{"dataset": "synthesised imitations of 52 everyday sounds, one a clip", "spec_augment": false, "encoder_norm": "batchnorm", "encoder_widths": [32, 64, 128, 256], "decoder_layers": 6, "decoder_fused_qkv": true, "decoder_bias": "all", "residual_init": "zero_last", "beta2": 0.99, "beta1": 0.95, "max_precond_dim": 1536, "epochs": 27.2, "weight_decay": 0.3}
Rows from block 3 of the text decoder of a small audio captioner, named by matrix and row number. Rows with one number belong to one neuron. Each number is 128 + 32 x the weight over its row's rms, rounded and kept within 0 to 255. All counts start at 0. Numbers have three digits each.
After each neuron's rows are labels from the 100 texts, of 14976, where the neuron reaches its largest size: "fires on" is the input token at the peak. Only what is clearly more common there than usual is listed. The data: synthesised imitations of 52 everyday sounds, one a clip.
# gate: MLP gate (decoder.blocks.3.mlp.gate.weight, 384x192), inputs 0-191
# fc1: MLP up (decoder.blocks.3.mlp.fc1.weight, 384x192), inputs 0-191
# fc2: MLP down (decoder.blocks.3.mlp.fc2.weight, 192x384, transposed), outputs 0-191

gate.235:175146129145123071187104114148110122123113151181133144161155184132134112183094105144078106171139119154091128136068139159157070085163149131096164143172033085143163076122090155088144092109124122184082152170162124130071151058164109127135115104120090141177111121129099150147144140144143107180166176086130157142106102140156130133077129165153078163099186090122132127112133156086111075133130122122179056116180109103115078120134101116121100062160152169139160102129090154099109172088124102076119091100092100206140140124195168114113122113130135112168134181110166074141126071137094142122
fc1.235:145126131150081107127097169151128127083125170148175152155117094111137150144134074153148068160088150192044104112065122103142139109147160150110049153107169131207132107108110114124139144098087123193143139097094101105101107119137087101113127101120134030143143135092133132171095085098147117127097173168158154162201113109115176150109095160131119119116096137166127146099142130151132094071139156094068160109168158122147074180143115134195135127136156126106167100126159148153164107128171165136115094090151121093152210136150120057087143114087155131109094210176112129151150108123108079068
fc2.235:135108132162099139138072122191113119085092196129120124154160092149119113125105106121123145103078177137111131165156205118151077096073135080141151117134094135139150116116062137142134107072095152187128139164116123118128176198151143165104099097113147135139129139109149199159133124129129132120081177142147164178186177137101106160102115147111125162138126096166148116099119145207098055080152093056134190107117146095140122184055149120084087100161114128173150119118180062164144120110103172154088112145156186141107188125148103102108047179099103150109104149134080154162129121108147133158
fires on: "<end>"

gate.19:098104097137106145150192150187165139163102105170113114087153148081094146132108136102104101147157127139098131145145092152121149138151147112117148161136142080156128155149163089163171147142149129140140136147110175095200145122148127130096202122166125165100114132113187162112131179089156049162113104060119101185114108140150130054114078100103083136148197158135109144159098192108111148193145137118170103066103109091072105081082191100119090109120040116153137100112153128101130114107139141187166130224137093148160114139169121136163141129136194120086121105087171107114159078113163139124
fc1.19:123174141131128151086147124121158159084160150182122097116089097079164186127130085123150072165170116109136178159044118108152111110138136148131039074108124162139185152116149091161115064163162107111141141138109062115148146167122130124133116132135103107175133093137060118088128083155170115064088132153098097087143133154151113129144104111128086164090116135145136131141098046145156114111153107140098108090150148171110080086173143168139114119092192145062125099162086147116160095154129135136103101189142130075128051145113145108136102131167045138161123134111120129125152236149143089113
fc2.19:120181115132105096107133155100090127089158127139137108173118128127166131106128090128157124129170096097097149180113116139170134147172165103115107159130184115180079111094099138195124130092150087098172133187107132094182140144065141135119190139089078171186129133153119085128129119110174108085162081134087107167086158099157107091111131115088087128091101160156097086038136088082240169094117119154148159104093141178129133108127069118143161155092141084109111117120095065151122149154131125143077116135074107127163079094129186209148166158115139139141154165138165176106143101090127112125
fires on: "ball"

gate.321:142098126134097125103156147165119130099183118097121098128133130173145179169090120135128129167138110091147101076102107160165121202160169139162070179156176112122167077075177097128088141096127083120147121124097119092136195106097132189140179046179103155147163152052086099085114120138120141133135088144126161108141165114100165120096123159178155134109106140195113075115122097100159155101105152191120106189130151185082157152139078109115107129207118163168124134150156093134112087148112148160125095121126118148164126138113132076144104168126115108144129167078108189154115209077154096186
fc1.321:139112169183147103104139163133199110094141087103137176140181120129123145129143106132129092140146117077190122124121138102197114127136090078117064137140115112126107173116135140132128169097125059095139119148146097112072156138102125142183117083139139116156097170132104044154101052096128145169155106145120155096217119121128117136112087162155129175064115152160105099086116117097158153134181115141098119164147113169093063158164147157141105166163089082192102154111186088129130126130116066142191080129120168123148120087094081120179148135111147088179129162054105156123190176136142162126
fc2.321:154131062108175174102107136138140134145129111128161169139150125132156069130166115117124121117103105147145126096165132116088124128152158109116005112164113158129111140109145142107114119100139160149093060129111098147127077156047186079176102143117125128147066175097158133194117110054132166130165090137140167154135149129170137132108112111134150177151134171111122118137106141113084159113130110177144122152141128140131089107165039083142096131173108110124110211132153189100142129110100131118108108083139205131171160063104124170171094069068068114134157089090086157075111117081149136157
fires on: "mains"

gate.216:077056078139157100122088116155120194188123144124151175137085122060151112161112165127131106129115082050103167100086169058090153124132060059151142183174144151117174182102112146096164122057116106109131163107177067150135137140121100114139129150096149144144064128148122137164147085164148155128104202135086172112160109182121143134092137128186144111127150148086126098127065140105184156151135113179136166129176134149071141072182142122189098146113117081153104155119136133156132120098111172149140122189153147103137152122107064116110178182113127164146144156126149123152121105120126132113
fc1.216:160132119167125090165121183128166089055130131147123109124158152130150134126120123110104119157076163161105068098156186109140102132154150118098142121143117122111130131115110164121140068115117097122104076160124165147110094108099160118177114151147149096070111072118172171123126165116110110209112115197059090136093152110129145056081142184118141087136094162203164098111140128178103054118147134125146117129178123109149157184153134120129140162150068061076151084110126095146169154116072148146099142117162172094106091094177135160155146193153194185103123137186120144070140157157148156092
fc2.216:108163163104146129124118121089133133150168085150108162166105092140195163142246089110129134128130095149105113082114112133069194132132140058134100150131152082190141197135138133086141094089164160131145154070153132140120136153085119165106143111093106104172138129155090150118128122144104086131112143108138136117139158094117104115110158157159120051122132062123121167150137141135186115119118137119111107149141148218101147159148149118137165129080137162135159125073139129109136175191188171133170120185121191108142076089106118124136092166100114131047106146127092242096143100087124137148
fires on: "coin"

gate.162:156071156179119085168176120137174168116144150133197167138099163133125166082101127068121083066105154058129106135142156140122067177112132098079115150118105110105115158154188142157166120175102139112061124189105151086173130122157117163167139100097057145092144092180064155107144139141085170155152129134111086096145114106155114068152119078148149153144227130139146116127137077097177130131233152070115129101130146175073119114069166163138134139154127119110114117134152123138091127159143121127168123118089136114131096165128092147157153150158105122135155113134134152054148169091126154138
fc1.162:155167185133128130062137140193124113157137133152130112128085112159163114129190143085185055137160183134081114106143150146135140110161141101127097127124145160098056127085106123137067147120101147111132049124136151184157164098169138091149161125122125099077098117165084063117131084147149101093047157116135113104155081129108148071128129088125141124143064142170160154116121108160132072125135154191090142098153137112086095134136163080192195154145116174175133143137118131137142083135145175170147164112105149157107149087083136116034074109140167090105159150172162135150176096120099112115
fc2.162:131139142113079154075177123140147194118086116097078159137169074106143169165197128085157066184093104126139144150110146164121153100120118114041105123113164108125107124092103109115160172101110171061139126117168074138120173129117136163186148164155136148100117104180058102189092133142161133106087171084060125201144120172145167089167139125139102104146114126104056139160149119136123110141129110120119136104147172137175128107149148081187164088107103134114126108153075068100059146126137133153157154148117092110183113152112133060101097144167091082080118148117146116075133108120139170093
fires on: "ball"; "thin"

gate.298:145139089059094095110150120133122108162180112104114138136075175141155141157143117135084128123121108096125077174149040122052122098023172168156157228125098180134113144150038112152079152139172134117150166128118133089098185161112097140112156112090091089098085180124171131103146131161112117107182157134160124086136147164101131141156042132084120136104121148115118108145122157174146170171115104095060117067105151146128090107136099156181105124109094167119126123139086148063147082134138171106120163101173102092106110148116161140152121181126147146129144149066134134143120100132148120123
fc1.298:102114144131121118152134128129132150120097169103105209110218172098094126090115179132105177154123145134132103166150128114052136119153171152105145149110152121086111153132132112139116146039124116114126149104102110156096147144086123164109105113067195119084140120093098130130151133170102149099130107128118061163137119090144172077077181117122176195107157128100188194128118161153140144104103052130190155141166160116152201115147152196184133154143104135123087153085126096134152185168103131090117099126143125163160119121052117140183166154105102092144174082138084107117100123184113113079
fc2.298:154179081085073115103136125167135128127096136114125136129124160096176126127025134074118123140164159111149143152126119153153100133142151166137124104130136137067161115096117123110127108072097174120120113149083124122146128110139135099099154138175138173133136060132178139154151091113134138171155151108080085170097133106132162125099133058179076121146123173169144161088157121120153080168134166085127150175152074136115096075160177125157089083130111073118149081124156096152189131087078118161166136144207117037108132171156159133120195140137160155180098144158161037076152100156131149135
fires on: "<end>"

gate.215:150158135102170166088158109095161123087107074140159116150070163140064186183185134132193162123121094149127145169112138127072057124116182198156117120122093110116157136175154172158147108175142122125150163188183109103108130085166108151114149111157096121176125105107089149125105121107126145083129119071170172172127147177124108102176140104128168203086111105160110102110170119099119108113118069137107115065139151163076096147160086120135084054107100102079064151153105104095066150137154093089135092150085128148091138114109105122104116182179110133111131135118154177171103166143101119149
fc1.215:081118124157098099160096142179112113136163182153117135117154099128143075078063132120092077091107155081155143124109181146164183141151023060085156137096163159155084115113114123102145095105104156148107097067098153141163166168096157108139110157097162111126128130153129150118095157165132122163163168157106081076148153147143142130114146121171110083140180165122154134143107157149136123120114188127138109177110075134139166099088125146099173184091183141144123118121161129175181122156056187153121159102157125114133132142152165124165180074048115125169108095108100103073183083087126133085
fc2.215:130071128157081103121068129131101062118146156181109167117142151113188088098104118127071117108113131131155123144140193124181130142180059135123129094150176131145076109127106135149127165117103172149103110103140099147143094188112154071116155143080143063104154121169114165117162162175086071165130134189130075089141161141146169148110115116138135079109190101125150083178103173162163099123161142115123138156180155128150152095060123212127163153141116131103145101062147111148202104173084133094121155134144195105124135123156113113173074092108058169129152086153119113086146090113127141131
fires on: "coin"

gate.224:064102116137178129149124093097096114146118143112111093127028112116114197141143183132127135118091116134090086137131085135100182120174098141119118160156161145108114168135077121123040121075139131105111119138113140112098102195187110140121154125100131059125105143122153174144113086102122086133134074116106188141088119080134109074161103067110178109041084100173133135165061145154123160124136145132083060137118171135193125109161163158177134108095141158161144109110099133136094151143105122221130128157155170143152151105107080078168112138116118115079140185171111155164127109087137123156
fc1.224:185168109172105139131139158174154136120080105149159149121178173172100079087107070114087141131172120150141151126108190096215094135079159166114148100118100142172150051113160146101190131148111085119091169128126082176136132042073131130131126130150109166143155081093105130134130167108097154088126129145108103133144154156113111167084151162156052139178140170112119146095177135117128097112122145118146169116122094132072119153139134094083121136105124141076083115138139104148156082128140107015101125131120120113067087159182192167083174102143090137176115127087147150111144149160153117097
fc2.224:088100095100123151157114112118100152128158145109063121164113106086112139128255180140087121122091126131135102142154104189081154112154141000130148143128140090136132152108109129138149083100117133118099106114135109138102202176128100142152113148121113097204139111148120121105154112143119121174116151115130129128138137132122116111115116131117138097116117081116102123127089109142169130127158073142122090133110122096143159131099131147145155126146156110104150102098106106094075125126119120124122115135069138113104110134129053103107101153124147084101108152132103255100128104090074124130
fires on: "room"; "buzz"

gate.46:104173160092108121095131130093131085094122159153098092156102110138085082127097092118142106138146113158106128158178173105163124117108184121176109148145135116165124102165110027096131106168120105176163141147102107133139088129129094152193105141142127156128189114150085114101102177160151114119111116216159083143066101137152053124167127134173176085102142082129123095160148152196136090103135128154098135121119143138124173118120208077062074135091057099054139138150155131157135105152104155147092138117114158105102079150094124141127093157112121153110104167142075167099111105150158210070
fc1.46:180176159102189092109119172072156153173115141147108067140086154168153131130191061150115118150105045098098067157123130126120158136070099134109116098106097114085152137166130114166098140133169157131158083086145091162085115121110171078100172163104130122168115131151112102074169123150163153132117165113066111125133134089095072091104146131152122193135119130077114128108094131139148119124108115048139166141119116152137198158151093102170113161125100128154106120114093143175073134166179160142198158165124117101172134115087177135111092087095063125108087138118195102107141138133123057096
fc2.46:146118136113135138139135167127101144187126053112138088177112107069148106133150136103114143151191082121145132121132142183142134116143062098125099065157055128103142192143186026138082134141132109136211133040178140132139095140125127121116188135109122083134132105154138152116148135162113104129063117120070096118114121100129141107109106146118164148095118140168118100145162120113117125107084060076090108141147128210158153186101153071120124136109113148154093130107188148135172115125171109093124128140138182152172113130105147090175142097064165106095104133052192121083149102099138131104
fires on: "<end>"; "rumble"; "room"

gate.246:160106113163127100123143148142085141120088180161114133119067138087133166140128128118137129131119133077085114096144177157082155143148141111097158144130119129066142149175137115096160146118128159167075097169106114104081106140155125175217130136166098093140085093131166104130112128182166137045150133098138172170089151116080098154133146108145137101078141118166105172071157155136178137247147105101162115165086163097164140141115203086130124050159087110124158152147114153186157142072114145152129078083140107167144170115108119124118203193143151109165078125152130102157108097150165131127
fc1.246:132133109169154097155085144084094141095158141149112133098094090131105098125164091080174141147130137119189151125107167124173078171150126113090150141136151163117118107107117143158054164117122108135127092044141152124134110123098134082163119113120146124091109114129106087155100116193096160088108069127082026173137206093112111125087125104104140103118102125138106137077137117171093155086174157126115149116176150080163163154107183097106137108156104103115112148088116141180175089140135155171182152134136172145091097206084122129121225110127197103116118059136096114177107127154121120068
fc2.246:127183106119118106097088112107090122146141076107151176173075112152106089079151106154151142072144177122109122161101150102160108138084084127148061119105142162153127117153108228147166088076069105159149153174132163116118088111116111090097127175153091049129090110115099100159102128087107105177131134145147118104146163105144176120087133121115146145184112098162084112122153154070068132158107141180132108149131105174098162191101120183158123136104100106128169092135150104121173123118079150147137183081137101117130087166114155133138186056145151189104178107170114185195150096098138143136
fires on: "coin"

gate.276:225071144121099173119108039079091107122139130158109147120173097152150139124160111168189112140126130111131144116108120127189123140115091120116159105151133124097088115123110111125104155179092115135115179147116129131178119114132156138142128168096124150171178122140055096170150116120114155179052114149167145180125211134050148149126148172126129125127132115080092117077131130116132172108160177166104177203144125102198116125134145108171128111184141188100169106106042069108149114108130144118119138108133098128119186162153112147120058122073133116105167171110114087089142155133097064122
fc1.276:125116151124148120147095202078043074074099148135059134133090124185106110117148145107151120133154106065133070158143115192107135174097159197111136150157068145127123148131104145140106137097105149177083088083065135175130129072113122113121186142075078120096150158147116061117137087103127137108155114189125143171153117111150126152158091116162126135142072128100111146124079116150153069074122136057124153098156140129152145159091110071124119133113171119092105142080093118175069142122103150123109123094154123098065136158117125158097173170093185202111113105124132199130138149105114127092
fc2.276:054113099143080168159121130136071111114106126171124124102157137148141129138165157117145099153140161157167202177109117138103129145136134143123120174145091100165120178151071128116089158183100120142090088140056177137130156118127147136157153152155086160141121108149120156121121106161167138084037106121110129147071132084070171140119092132129068153114129137090096141120115143071135111171144152132119133078136099133130133219148153109111130112167223190158173160117061131062082127135138166183141140120058048128135148156133174102142146125153180184097101098080137120167119128112160114158
fires on: "ball"

gate.304:150101121063099120177145130160176152156070099108070168112130145143139123135151134120127123116104115174160061175113140182144192148121145103121167192100130128135160164157094095142135185127147134129133167109060103133138108115069129130124086117187112113126065101134111173189132105095126100126178208126171151141160176104146157128136093120126154092134169174137113045160115111096126189101136170099141128147085120103081167116128100143118097169134158157116086138152094172181070117101148188112147096144174164115110085108140126147065129090123107033101127137169125139057134100173143158100
fc1.304:140128124169121122130100135172122164096198145131168113103153178077145072091096114121165129088133135142138121165133181190130094117129145141145133165144069128172199115105101141128153048089131161126134187158179146178115116115115114137051062150132113076143089159155089137086211125112141086141159107118136134155136111093104125136121099108133161122168146149076110167120113083115152087115152098150191196108105051117146103065131136092149120087157157130136150076156154169150086125089151112099090121203103174079173120123127108164192145127139135094178140140096095164082122131146075127094
fc2.304:106157133124162124122166124126091151131151143146175118118115183123134134178061133166108144113069155153117169117149100103133150105133109177189122101146078147135112157118179172116130119102105118145150089170135151161136082067124095123085174173092096084147150162090172095149080100078101135151136139101117080123148160035113105146146104184143128108148099088156161153130160123136086148138114116157172091098109113109147142177106118155157168123153188114148167069114191219188079121140088160148128130125104108136106104190105086072098110125093137116107136081102123083245099129138090178132
fires on: "laser"

gate.130:190143106149105134146138119065126145166130161097117086078137149113074174101152119082140181176114133126059133175111095134120153128093107181136149073171095117160115118188089152123133132053151112107119125145171043152134152084155125161070106123130125072167052150122134118162147114158121113152087160118077097095086113119110120090195127159053186101127123136152075178135129098126098118082146061127183133108178181141158100180130117174110087092144100138127132099110144147093134093112132083145169173146118161157102115157153102117206144183157152149126119153128102117140101130166133179169
fc1.130:127131110151067133132089161161141158156128150149160183119126130089125124081119150098158157096211239082105120103132104122130131149169117192105084070151123108150097112114079107078100107120080116216151104128089093114200135180114099069091143083119100111111117136102163118091096171101110070174127168114120102093098127137134162145111187135069131105150077133144107070121164102096088071161159142132145097125142161117165162184088133171138124180168152123087143077103115183113113117157109092142082119172147182151117129194153127156154138135148141132159142165134110121161097162125166163124
fc2.130:110085133115188121132116121128160124145087135125103135141104091137161089112133097132058175129117097068097072104077116110157073103129109122114131109108141117175172056217118104134107108161112149119078065110141125113150183166157183034147127138108162109092181104142089110144127167090117115109154114168142109116096164184174094119076171110169174135139184112157143102140118083115091129137098124136132157086124158139109169085117180132107125122166148096176189107129114117062134133162139070156089127118095124144152127113190093087183138110097087161148117154159033119163159098147122174154
fires on: "coin"

gate.248:105100138164124164083106157170151147145081124135175141102071056091194192183136097114098158130177125123128117135150092133110096089101118151158093149040167050141111118138137188119133146139148139097114139119141161179183181118114118110148140115147126116090138189102152144117142102103087151108161162092106109139134140116180147201128096147109187119140147131115128163091077118080133165132113160117149147086112132116138156173177127081119147141034133114164038050125093091092138149095140129116108123154136087099109128085156142147125138125114221112157166127107134112116133189111151124201
fc1.248:126088141088131102110111145138156095174083092108107128099184174168115118202155136154125132168151171087124140113074143096110147099155136074115134086170128122096185094150070143113134164113134087120148115144095089151104117135079109129097082134101186127160156109161120116146106140132136139077141097194182170144140111085174131084084091119113128140127118149129109120112176075121091122136106133214118095075151087110143094078071116224206126174219121142113138146143167150114120151073104090133163099159103145135099079141092096140099073081098124074101095122111166148183137116136130133174
fc2.248:191137092107149130093144130136121086093091139090135130096154113124127115148146131111162191135117123149152086112086148050114129109111123069133121074135080137109098125161102130148076164086133119050097063119079099148129141122093116126104186113093160084181146091129082089166124174140148135182090165153089160160091143025158176134184154147171139098139199123091096119165096019167156167123152092156134167168106159107134119107104141196185133100134121113080135115149106104089103155132116181119133117190111125104140114158091131160150109113186115163086143117131121150124155101086132108117
fires on: "mains"

gate.77:123215125150142123113084086135137079122104174124100151125151087106124118118114140123169128132134139073097065066102132080141115183094152112164164140088165096176110178108134128078155112112139104132107148079101121101133097146098121134106192157139177167124165120097156149064148072175138121188171137178145195096072133072080133126149166175151141143141154136103128146098110116137131127095127127140160115160112091132083212114144119104148165114127114121081132040127135152180128157112115086183096181145146132088088197118123146144201186088137118155064173132163115131097068127111135110165
fc1.77:074103194145193089153140165178140076145120091205116190151106160096190166141164093068131113167126084188151148102183141062185139106134160132130055129141110134146055114157148182203125098151086092165161084186101145121131154115165071154134146137134101136123110091114143126150180129132089123090159039120116151112152132117117157087116172138141117127088078153102134130145143170091101091042153170145150086166139101079152123141149153148131143119144139059114144112119155173123147092128171126113112128096136096155135107161126156080094145155163115103150123118112114091105101132108121155096
fc2.77:083146160158107100115112192083136087127160106183120103211108139135106123119097129134153148123119114146120161133110135099088183117098137128078135102097135146111110125129118114168089156084145156129110123044101207177096108167100111125129156119160052116123181106145151131193077114125107108069120164126141089114166149108109134160083151138100108123097122075140146179148152130071149071154173126096161124098057136158077088159140127090136110165113121142162148114118113205186148119192119086026112121180102154125129138160102127128139107138141158198075136090128155120119140175074095069145
fires on: "ball"; "glass"

gate.121:118118138156112109120179150191144097133069103119092183067132118109100135165128073109114109076101155132177152191127122130076102139117136071109110118126144157120137150093129088128124128117140169145163104161138157123178125158137125101171118119113095098189069100149143135113108114156154123078104111153129141158171174145064111147073094134130086151094144189174141046091148175182095084123122146149118082149061158165067115144102143181089204136129162032134088085160175134066123119185145182166090142111133152111131099139127156148149129126179119129133121117191151133124110123135075186114
fc1.121:125119117170118118118167147178146100121066122118095179095064097131082138146133108090091121087132198141160131184132129157105075154119128081136103109118149136120140145100161088110110119135148156136144109158116161119171148129095112089140090127104103091202050101147145160100116113104146117092102147146157153156148160153093114135061081127137070165091178165180146030123149159174111078144118168146147064183089172152076091158086147185090199173130166077152095109165183143107142110163118192161096133117107156123115114125150164142124127133185135125125088106141147123134119118141082200083
fc2.121:139127160149126146108138157152145109115108093183186174102107095108078140119150109020074099113115142111137159191122094172074080138125094111162164128140146134104109132106138134118124150129114124130193085104136162057181150108095156095157078152131065133203114084122163115173127082157150131102141149215137123166145099149087126130082082121124096153121137184138116069126133165141111139119143172161109114165160182149028096135107147150105160124136143089106064121184168099102135134178176169106089165129175146119129102179101163107092157105187118117140097065116114112116097144119136136122
fires on: "ball"

gate.205:098143128122117162108077098075082168184109119142177168162194138095126142150109112150110139119130142154110135138127083047144164119110124129155117164139124095160126180184087163097092136196110113084083102140107184128089150172138124080115069100113139125146113083093088137105124123074125151099101131111114125107169101157123069094076155137158126145159163127140071113191125143047220184177142065150058092061095143115112174108175138178104162178138105125102120134116114192111179150127143128114108134110116147133142104135170120164149139085127083155120133078096130172120143103086139076112
fc1.205:116166140111142088131176162123141087143116113135151109146171129120120133150123076202180087111060143119194100152097092124104139145117100110177110168103120156122139133138164079097148122144121090120078141144117184132118139119075147125189109098085100128163082099144119089104155095102118125128129178082126181130097065099167110148103114080160094133180096158151179180183152105188103118125118101148085140092133076108071184110092154164080217136146141159074171131119142111132140141161193155094132117099143122167072056166135196131114139092167109138125112149154101120179144120118147046101
fc2.205:058132090130114142207199131177129120102110090110119150174130167176107150106103119159151167159115124127116157145138134119127167123104145161112191096131155159144077149118144110089185141082108158100189133170119127179126145104084173124148144126121156195064091105152072130110152149087126138126147146109089125142169156131124127136177057107122146058139062049172116154148106085109082129117134152114090140140120157082099124162169139076109123107077233146150231108140156107162146070174161138101118144148154133137139127121097103102181131147087133125088133148108133163111075123095157119113
fires on: "ball"

gate.175:167095161158117163149137114109124170107167104140114154146132146134126168135066146164078095079097088117107103174160132151113146088146180114088082115113128135151090125170106170091093148162219127131145161142115054114132120104078178082126130104199153088145200096151132085133087106174111167182056128146110104104102086144169126135156113140148075162109089130154144166113114158085103093190096162173120143120128063137102049135126129167124109181178151134115154134109116072139118114142151077168156152155146126111137149152114108154113131125106151016093119098126150106125149212133117113140
fc1.175:176193157110137116127136165153123057047138105181130121098113172144082179171154163135109079137139129138076101096162113116122152183110166135107151150083144162171100156085163176129062174106155176158113128081152137112163090091117099149113159096169161172169138106180171094119179098140173120134141188125132175124098140120148079132144115108114151109083166102149147106110092072119109071110103151125106049107162141132045108120189120104155110160083090139096151111130094144123140140086142102101132156176171152085072077105212108121118120137106143113134093162066165147125122139155121127114
fc2.175:098147085114101152097147117088122123124144156130141151153087100167132176133164183080117108116178120079129122115085179117127144127134153052159152078152098137149092138218112109138104162082120137134167176103128150137099147128141102168101166158159091078171102061121110136129143109210140162153153160092100133133134133064112203160134137137131124074124176065109189063143129123119106166130147144113144085142123189136067145134103173148186153138107141136138092047101111128145176135124140118112157108160154095077112108113137082077138098155130136145176108099151139174165135172075092036115
fires on: "mains"; "white"

gate.294:215069108149112096088111153105152110075207095153075092119120158120129167133088086137091092096116150143105120116164135108192102157182130096053120161177092135104067169117112109177159126140156087194179096137155141104174135110124098093148109143095115191161094141144147083170153120139107177140204136121084131098155119105110163180075148160117136121135093171111133140138149135157152194173097074133120091171124152085145130093129140097111100091107156074115137146146143116161093101087060159116132122177125177129183081117156136155157157122163120161092145157152106083091169122139137170135
fc1.294:155194114153123124083151137115145121114159081138164109110057142129126153116099116120110168101128133136137142100137167132163075122115145094118115174163067184147120065127180164165152142174187129208123177175176202147138140154119167138152125152112092136149104077156116138128157168132114111132164091100111133083092126132132157119095128139206143138115111118138111087140118146186139181134129101150073194100106197144069070168086125124145153069168138076097095199122139116138130086126107148112070084117107181137145120117070095123162142190167110153146113175131146153077114172143204116132
fc2.294:072076124144177163072100084088171088125133064096207139108104159104148116078029128172119157089130100169106136115143126057186154129122107174148178139117137155147129108168159184092075108182110139119096152144124159197128086088118155085141117145091131178197131064113116119180178118123148100137112121142102098108111129095119119145099127100172110164121106193095183124098154157126161168084104166115126136085126120169131104194056117116143136054163123115150135174130146105158171084106119169121111122156136107157146137114130145125131126152130079120158155086109157093091151116132083088144
fires on: "coin"

gate.351:185085158083134123084119112151130089052150169168168104123140134103133173126109192097091170152157076094117177153087149082140126149129188064135155164117103114103114107134115113112135157152116111073155131137125105137156154087154168135110138102174150124081111140205113139117053101127115165064173100178133152169121085147109072169142152174113075160084108172143096122131114197120215089151152125126153140086143145209122159094145109153126160090099149164094125109166095121158126145156087130110184151127129121172069133122075123069205127137121157093153110111099125150122147129149168144152
fc1.351:043220075132125121202157108165055106126155083163142186123175144179142124161093144097146105143114162147042140077116144142086134077117123101130151096119137095121158151137155136110109112080170075189097168172174143127133132132130121093191091147191143132113085136082145130092163111157122133060115110148179134101163122143117166099119101159071223121108138165160133179161104147088110136139073143098110114109116109178116142148187119145054125115116111138121169098171129111103142121150133103101107096111108135136109102152097069108109116115169160158164103135126154141096123184075130147128
fc2.351:149112123099148141142135118108127060116162121155108137117199144095128186112161151090120110129104115128183138117169119129112122126085135146098109137128098166092132126130070142119125129156124164153119055098150138095172107122103101119161139116177123159155091132153139067128127125119106148055118160158126064132149168148140106133126136129209150066096116117155152104142148086086133161112086086097108153067107183137115075166093061098082116130106098069092122050098212094116169074090178127152145154094104105105171015155110142152158173159160136138091125157164147086099114062137112086136
fires on: "mains"

gate.89:139078168214111053129101163170080128158120108158095160109111121217118104102160138095159082119125157150056180191180120115151120141169139109096079158177108142143136147204122132131184063134108129146144131107089144131181078125207142094130135084104097152116115156123089105162178127175145135085062133110120126122131116115166125158102120052117113130127086139125145168161114094156122168176177122112065133096158079114112122108091112144151119132175098108141121144131063124145132148168105087076115155130135163121205093068132125138137130111137116118118088139133151104072120178122151084165
fc1.89:105119113104130143102140113143170116138157157152148110151181111093114161103176182125155137120069065129185176175120129165133092108170098196129163165144093116137135133113150094099100153120138145114149140152159162144109150099105127140130106055092122148085119140146094127169116119104152047105127149132104119124161106115098104112113169153093126114119137121085196147113116114122190114071072061178142163113145177057124087116153143084116078136072119167072171177136195156195197111126143175147161113105130128199107185210068140112094139128148173088146095136144118108114131169137092086133
fc2.89:078121146138083096042085101132142036132114118123081140187165143163133168140113134167147113186087060119133114134116112118133117159107129175137146074120189133102118136086119115091147067148110231152141160053106103132121093140126109110084141169136122128103116154110115184147152086150130137125157134161153115124142141130155115138123125160163152200179160122115102099178191118134158057148087096104115141162181133123103121170066153138098122160134124135101127165066157171077153153116116140121160158112168157097095184104166146167163068065201125093098136112110111087123086153137123121136
fires on: "coin"

gate.169:090084122084196123137125126071102132144151142139099112130111153139125117062157082064135152127148127112160125129187146064135101096132125099168145081104112126111166170166106117109137113184090156134163142095160102151170152116095100112099128125076089134065103155150125061065212125107112113138160123137116120123108104135076141123158142174159082110203117112132086127070184113092062153075109121145085086113111083127103173115123149140109165181050101124039135170136197157137154192131084174161152144099117187147107160130088126137134142144135171136100115141121132181138147115144158143169
fc1.169:141155112087119102154101151152132196096142151136158097052137118135119089080098143073174111122112131123070138116111109087098166117138084138067136149133148124110139129084045109142068156179079190157158109078122070102160179161129123108122103145145160126089144161171117106204124122113125134143201177178102131148124094101093074119149127112105154157112102158159175108176134122174089120136133147074123115170023154126116152173180131107155129110136134123099087104053130132058187193122144119139109126156180148175105098150140158108083110104142107109122182139129096144176090118129133124116
fc2.169:188155162109154184126128160105122120110155160126106114117158108130111136121255175078105123134103124124133122150132181153123157094113097052138106167045133099167079102131138121149091091139097123146163127137127134116078239107117157123110117096120118108142149129149123164101126132158123143177098144092140125126102117155146125097057113104131102116186082129134132132143165097119115137103098107090122109054099111088091116088146120150105129099122107130075127084145112135114105104122105133129110122127108146142140148100113151097136099164123141153119060104154152249142106062097123197133
fires on: "room"